From a checkpoint of a small segmentation model: layers 8, batches of 512.
Rows from block 4, named by matrix and row number. Rows with one number belong to one neuron. Each number is 128 + 24 x the weight over its row's rms, rounded and kept within 0 to 255. All counts start at 0. Numbers have three digits each.
# fc1: MLP up (model.blocks.4.mlp.fc1.weight, 1024x256), inputs 172-214
# fc2: MLP down (model.blocks.4.mlp.fc2.weight, 256x1024, transposed), outputs 172-214
fc1.610:115122161118122121125132063142140127155145175125148170118081101124115124129112114144094119148143154111128138138138156098114128119
fc2.610:148121151148158127135109191136135116103092097099113150166124162123134125129116143140164117134146077098131143134113120141090130139
fc1.611:135102099155158160163123130152135159132146151164142145151120103115111136157146127116151127122114096143142156142085131117114151116
fc2.611:151116132135112126086114137092140152174088141120130119098150125175137121092106120189073127118131133167112162109180110139115125096
fc1.612:112069137134126131121108175150118128156133164132153111155156109114115122092193062135151111190077156130131141120153104144117148127
fc2.612:139130122078099164145066107107119125110132091101113095152155149075106163114144148126141156160154124108157139106144132102126096181
fc1.613:144111150147183130098104136116129115167133171133131118142087125094113098101160148118095145159162136114138142164143123152152141110
fc2.613:119136101144127173148134137139085159132124140141098147093152134107137120165129098095125103087116108108106118140169132151124145154
fc1.614:123121075156123112107111144131103104105102165113156102137131117138103125122117131154128112130151108116156110152131131149116129116
fc2.614:087142166116125149140131147138153112139107072115096131162157139132122136125111105138107134114127101150116122107148124145096111155
fc1.615:125148132141149118101118099138141078128144183107121139158149060088104149130186138132118135130146128160136123146095114140156159092
fc2.615:125078103156140131143109148121159115150124119132150142111128175102137140132186118108105144103131133105119140146134147126109114102
fc1.616:097087093141147112163094127133156160142090149141096114128170152119151071100128139134143138123136143126110110102062131119143142160
fc2.616:110125169095055127116149180153114162147139149122133139189089086101120071126127138143111111100110146136140095123117139142085111132
fc1.617:123171187106118149157150139129145158139123095145150138155144134143119113121103154093149128104128098126170121150114151148133131103
fc2.617:137123129140113122107145127127093156109083144069107128128171131126120134114136137092127118102158171135135160107120183169113118152
fc1.618:108166130118135081108157098119062124145123110123101122142156110160133154100091109134099104125112138101123138176082114145143127132
fc2.618:090096091157096093101175126132108141105097160089089094144152111105151097142110140110105097144145107126090139160131083134174108137
fc1.619:101111098149126129110126178148157117139129103159116128115135098133143117146134129115131141132124090132119139099110138114142103129
fc2.619:126147165121125160165135108125109130128099147069103116136146099138133101118166126083097092118130132153153178153124104136121119137
fc1.620:142139139146128165131130111118098102101157140156129122111149114127123139108123120135115163157125100124126082144132140118149144129
fc2.620:150108136121194109141178161112105124127106116118096172082129129153151150123147156137110147110118092138135138064111142138123102151
fc1.621:132138124108090152108121148095103072128115137152143095163118091137121102109138116110117149133111130125087166163158113109120185100
fc2.621:103136144148114100161149115129120075136137103115126149114144149145125134174151127102169154152156100125139146096116138144120110148
fc1.622:146153150139106150119089085137078136135162132180127149123115116130129137175157119109154122163109092141121121151119104103120119076
fc2.622:150126090105152108118136185140144132115101129124097169118109140103131095099108151150127160112157152097112122121136187144142094153
fc1.623:128150138126164151139143086117119088106115152127142103111120131116093102189157139139098139102120107110112117199166175130154068150
fc2.623:135116089164152109100132190135110175102106139111078131193110118121128096143088149135086075123109132145102123173125127115139144163
fc1.624:134136145103109087073115121111132137109150109115114112152143138136126167135124133139118122148175128127115116135094119141117102121
fc2.624:117116096132163142105103190118098123126146113138133124078126128122095107129125136115122139083098115116104128120078154123134148125
fc1.625:158108118136129106097125102129087136120093111154153117134133119119149130094151083113144111105138113141152120137113093126117129101
fc2.625:131146135134119123129182108108107143148131149093104135118133183169145145102086131179132116126116160142098143136144171146160165114
fc1.626:148111143152085140182158117161151139137071156131123112126126189125125155119118098142115149120150113066114135107108125146109119133
fc2.626:189150085134177113121147147090087130131201124114121159127145081121100141130129111122116077161136148175122090133148141117118143171
fc1.627:090128111132103149141114128168151097130111117184134099148146082158174135145119122133122124107128083146100109156103095131129164127
fc2.627:082123106100124107110153093076113109135122109094127132111170163113104113159141158120155133098121175111132138087130168161133104115
fc1.628:091107099128138106168118117131124141182141088159188133173156144107143137147114128140134127129156119151130142120146121113120103085
fc2.628:107131161130091102112150136145105163172122154073134108090127102179102100084087144114123065167123154090135114118112144105141142126
fc1.629:130116148118147131130111096124123126122149161141130111153136150128135123128126098138149160134167146172144129138128168113139132148
fc2.629:120140088133124110146150178127123112108132084110111153098164092130116093135121174106127083094081090079118160135135107148152149134
fc1.630:147124121089159102181142144128133148146108140121094126125119148108144111142127161097135130170146118082077111147143155144132110092
fc2.630:170140120107157134112142140092124143149199141139142152152136102118132155108115104151123103115118162159168110131121126121124110158
fc1.631:120059200133161142100107135106136107148150119126136115139125126105136156142114133147126070151091127118136123134079142124156196078
fc2.631:158140079135114145140158142140139130178131131134158115120147131140120149099101123132177130145171169120129117088192094134204104136
fc1.632:126164127107173127117119083146145137142150113147125105112112139103159164123124114135111084124093116144148125147118122099139092125
fc2.632:133168112154171119131128143122130087160100094142099129123113170138158129106100136138104090102096147111108124149069119117126139154
fc1.633:131118138164161122153156109127143156110101143143147126151166127126136092128106087114128128110098147139142112106142140133128125129
fc2.633:132121124105091138122105173132088129143158118092095138123114108147135121139089163110099150101175117087112106146102118134128118134
fc1.634:182102144114097096118127161151106137111139180130147106145095125129028088092135141145138146093125115124092148101100087102155145102
fc2.634:114156109153100170126112116123121143172113125109134090150169148124127095132110105135115105161129151145167140140106125127132095126
fc1.635:154118114154128113143143094112143122113108115147168108152115073131140145146091128124138107141095162097137123150094068127119127134
fc2.635:149110144135136124100106165148138141090107159127083142137085135131108118101136110115155152107091129130147108086073154126137142117
fc1.636:115128127113128152094113120087128077125159131115126102150094102167126165143118095151111130117128150184186089146097103109122107109
fc2.636:126147154153115112138146144184127086138082131167132126114170176100104149125114133101142142134147110111099096107130130155121129117
fc1.637:128150103124156154137123092091169147146106128113200106146090133137109125141111165123142110148147157127143101112114128166141137181
fc2.637:126116170111128119155123111138119116131126062106077135130105125131193145111122135144160190116126107061127090169147151105114112135
fc1.638:158155121110143124117155093183139104130099129106094150096110105134112117107147157129118140138155131104131139044094186119131094103
fc2.638:155116156119110095129129138075136132127111137131134178125148169110131137155142109123124111127098112145141138181135103136119185130
fc1.639:137087162133096147149159133114073152141158140116168105166109113137145115094113116109126129160138144103149111156083137148150149118
fc2.639:131172089152124127117105147114148124106090122097083089136151101134112107162145136115111092082116127150130123101112095140179116120
fc1.640:132179134124096127104138104163161165140136133139120162136135069136131090089112103132126087135135166131131114107120157130117132100
fc2.640:127103168141127105136134140124109154131111152105145152132123146145103095189113127152104156124140115103140106157114098154090153097
fc1.641:109137124119092131139145103122143155134065118134107126135080136099125132121097157171117120076112134124078107144136180120107137109
fc2.641:165106132139159137146139156131144149129145116158133166132152141139137142100132101068129095165141132128198108126112089143092159119
fc1.642:157145144145138151124096103121159120153103104155070132149138161116118146180128141104144127145151156139127125146149079126111121085
fc2.642:134104067102135112127166131159099126097133118138170112112146121139130158127166145146092156121127116138120170125084141196137127126
fc1.643:097120097087125123126087139128121144112138117151127142163147118155074142118112109122100159121159098148121112152105122131134164106
fc2.643:125130154145118157138135116121121147089101146135114148088144119150168142130120137110174055152105122142147117151143102114150119166
fc1.644:141141120145094168155088149136118124139146119128123101140118097136100071114107124109156143129134122156139056167131153127111103091
fc2.644:128086122133168106165144115110135103105101135103145105123158126133129131148105102092142139168177165154136112126121119099130152140
fc1.645:140164163113134121123113095156108142071117122151104091145130134127131158126095138140142096162177153145127082143130141145133123112
fc2.645:127083137136141124097138118112138141164126131137136115118159122154137148142125130150125152133117132054116105132145144126141101068
fc1.647:114098094142138134103135184123155115109132131184138091187136132099115148163092110077157145144126137106106103108127087174098113131
fc2.647:107167146124141143139109140139110108107125152116122089092107141134102115082120121128129092147129114113161147158107152114122125171
fc1.648:126095125140127128124112153109146167166166146156163116101115130156133146173090107157136121142139156134170108152148105159125126091
fc2.648:113166135102098167160130135148102171107114125082144104166120106125126124117082123103134094123116099147152126113129165116121118181
fc1.651:152080103180150155104141152152160111151090129108097132118143160105106146101094109128112149118128175159143139095102133125190102117
fc2.651:102174155079089144141123113110120086110121119163135113146110109186109148136093114088106107158136095128151126122138144141114142116
fc1.652:125162101153103158087127118134126096131127145101100091152119148132081120131125080130117137121138113133133087113105132109140126110
fc2.652:167093155099191101128152130127130124118119137107134089161118073136181112112122146131111137170106147123153140155144126161147133140
fc1.653:084114154102146163097145087136145122165117117153105115140118112142178163135138135109125140117108133120157119169121152117132125087
fc2.653:056164116124095104164138137173107124125134152167139071126137131132108116150112118183151119137160127116117105099138110103159115147
fc1.654:099092118105155119154102132109141158077137134161141138127125103134075153075084129126157149138177123152114133172157115107121142064
fc2.654:118132136167107162125138130132168138150118086105167106156188159130183170144116098132113124150115144158111146113149152156119149188
fc1.655:128155131150105108138088132125134127127137130155131152167122158136157158127112118131125105146166143134128124145131131140128104136
fc2.655:136094125104177151127164134130136116160115144118151157123116115114076124146092139119154194125101104125105134116121145143141150098
fc1.656:118117128093124135107145115126138123163122143124166111119180104113137111148121122153099111184142094113124154120126149129185086135
fc2.656:100137103147117142155133143172127133139122109117156107135120135123115132145126139108155157126120105133146113136141158123168134143
fc1.657:123106126148175074142099126104120167137157176127086110167140101152113136157122104130141132093187144130098117115153106174128162124
fc2.657:157142140149102138143142091113150099081125103171142128121142187159178163144140128183156101140100100169124130137124126124154125187
fc1.658:165107116147129119105139146119126112100128110169132113139167113135105125134161101173125139132137135143114118076146160124085150138
fc2.658:123122131098096146124144099110117139135117129112149164119164140111140128151140152098155139160116114131144117161101113095155127125
fc1.659:129150129141148117117157139146123109117111152152116095096156151131110140121109102173098118117127099117136131130138152102185156141
fc2.659:130140139107133140118155085115130154104106113146158099118136144148119112105124128130085113105103117159124119131118100125147128163
fc1.660:163100144138113116145107114149119123131076129117124130089099102142094155142142154125128169096102118096116107095198127119117112128
fc2.660:164134111113136141141161136110137124132151154139144110156141151162145139116097095124127065155166132141154083137092131093140147128
fc1.661:139108135118092073160109138115141093163141147108132138158166112138124151129134172143108109116112103099100121148097111125084114104
fc2.661:134119113143174152141151097136161093102124100157145141101108147101143157141165089144162155109148122158155105136157120128101145086
fc1.662:172079069122130156123167200081095118134127104138137119148126146131134121101185133100140084166117111128152115175155151137120146121
fc2.662:108162182139087135102094107121177136119116133104101151133145104129148104148136120154092130108163149076100129096108084143098112091
fc1.663:157124110118098085104107121151137167157121130086137136149121103117164145134147130122107142105126107148139133176137152146123122117
fc2.663:186112121145151124139171132100146185123166127154122139124139159162106122105148118157151138119129135137105099106126124121145135115
fc1.664:153110164145136142147168113125147102101144137081120106128093133120179141120132089114153122143133143123102104168159126111142118109
fc2.664:149115093114126111110106151109094097134106122138074086165114113134093129135113159114098087125115128142169131117067117124123188134
fc1.665:143074125149164093096139137150195103129125137115126085126138119156114146114143125137125081127105098161145111135122127146121163161
fc2.665:140141112118125166140126078125117106126147087115144123154104107113144130116123134140101129141139164119137151119134140171124093093
fc1.666:121136135132169115136123124129163131135140141145120113176166109150123124127067091141113080135138151129162114131129111129136067126
fc2.666:120115111118180145124114135134133102131104089138103139134135161124133107097125134164176166165109097135080139115071105090150104143
fc1.667:142104111106117073132109146169174126084119153114166130161124133145101141123099092114119143136130131112141121185154150137112151142
fc2.667:101152140104125155154101146114118118137103082116114121143147155098140152113147139122127074150146145112110127075109144131139110129
fc1.668:114107118101099160108135130068091130148113161121124114142112114171134087137104117079097124101133121093101113153119110126097166118
fc2.668:111146133119134136092131154124171125109102149114153174122154161134117077122123125156086135144135104121132169076126113116104134116
fc1.669:135100108145082138116124145117114114160149113164187112164085151140151149131165123096135152100104131144138151150101103127129148107
fc2.669:151130146124155157145108117138108114105115100107076085155147120144124143143141123115126112172132130119127116131147158091159119151
fc1.670:135145107137145141135139140158119069151112151121135131136145127109130104090147106128106151094145113173168156138101182136121146110
fc2.670:108150156141126172153107134119126125150076114098133073157099124111120113114127127131140139114077140134120130179168143131112129134
fc1.671:136162117115147133138146140130103116145099128129131140148093126106110075079124121109161153123090115145145115149166109111093128072
fc2.671:131140076119113130106133132117144113136139172180109174089121134110141110121126101130096115118172142109132158091120097119095157215
fc1.672:122075118121102156110131143131140127131141125111158141135120130137115076104173126132145122141129096140126178131125139148117151106
fc2.672:112145122130106144112135154122164133121118124146117138116127130146139135165110184116142120151120152163157131107107148135125133157
fc1.673:145125122172160106147171137134111101144098133145144117157138152124094111144136096141126149110150146102111099146175113119146132076
fc2.673:139112109119111135119106141110110122135144155107081118166104124147176105139099137117117091178101126120137125122090098127171120171
fc1.674:171174077137127103124136120147171147099066122143100144075166124159106132126167095132158136163122144137136123109115146185124090107
fc2.674:150111185129151139132158178150146159121155126145145148160139143083119119178137127086075137118111111106137160140109139092097130140
fc1.675:099168116167141095130140116151097077118119107146054143089126157120075149113095113118099120113090122063154131117166103121151140170
fc2.675:104098135110127132119103158121145092139097142156172111160178125137163147171106143132118142138159127159107103126068121164137171072
fc1.676:116113147136145097123168116109114170147097120157148123136114137145145154112139102112117117125107103097157127188108111141132111115
fc2.676:136111109130098145092135141125148138141153131089080111105144117093128112108146128139150140115147141116116116058142137140147103137
fc1.677:149112133085087108093158105172111108115113133120136105107146097112088107152160169121112146152108148186112117139137108133092089079
fc2.677:099128128154135142114115080107158150101126120137148120136140126158138123143157145180117119110129129147119129123141148178141142109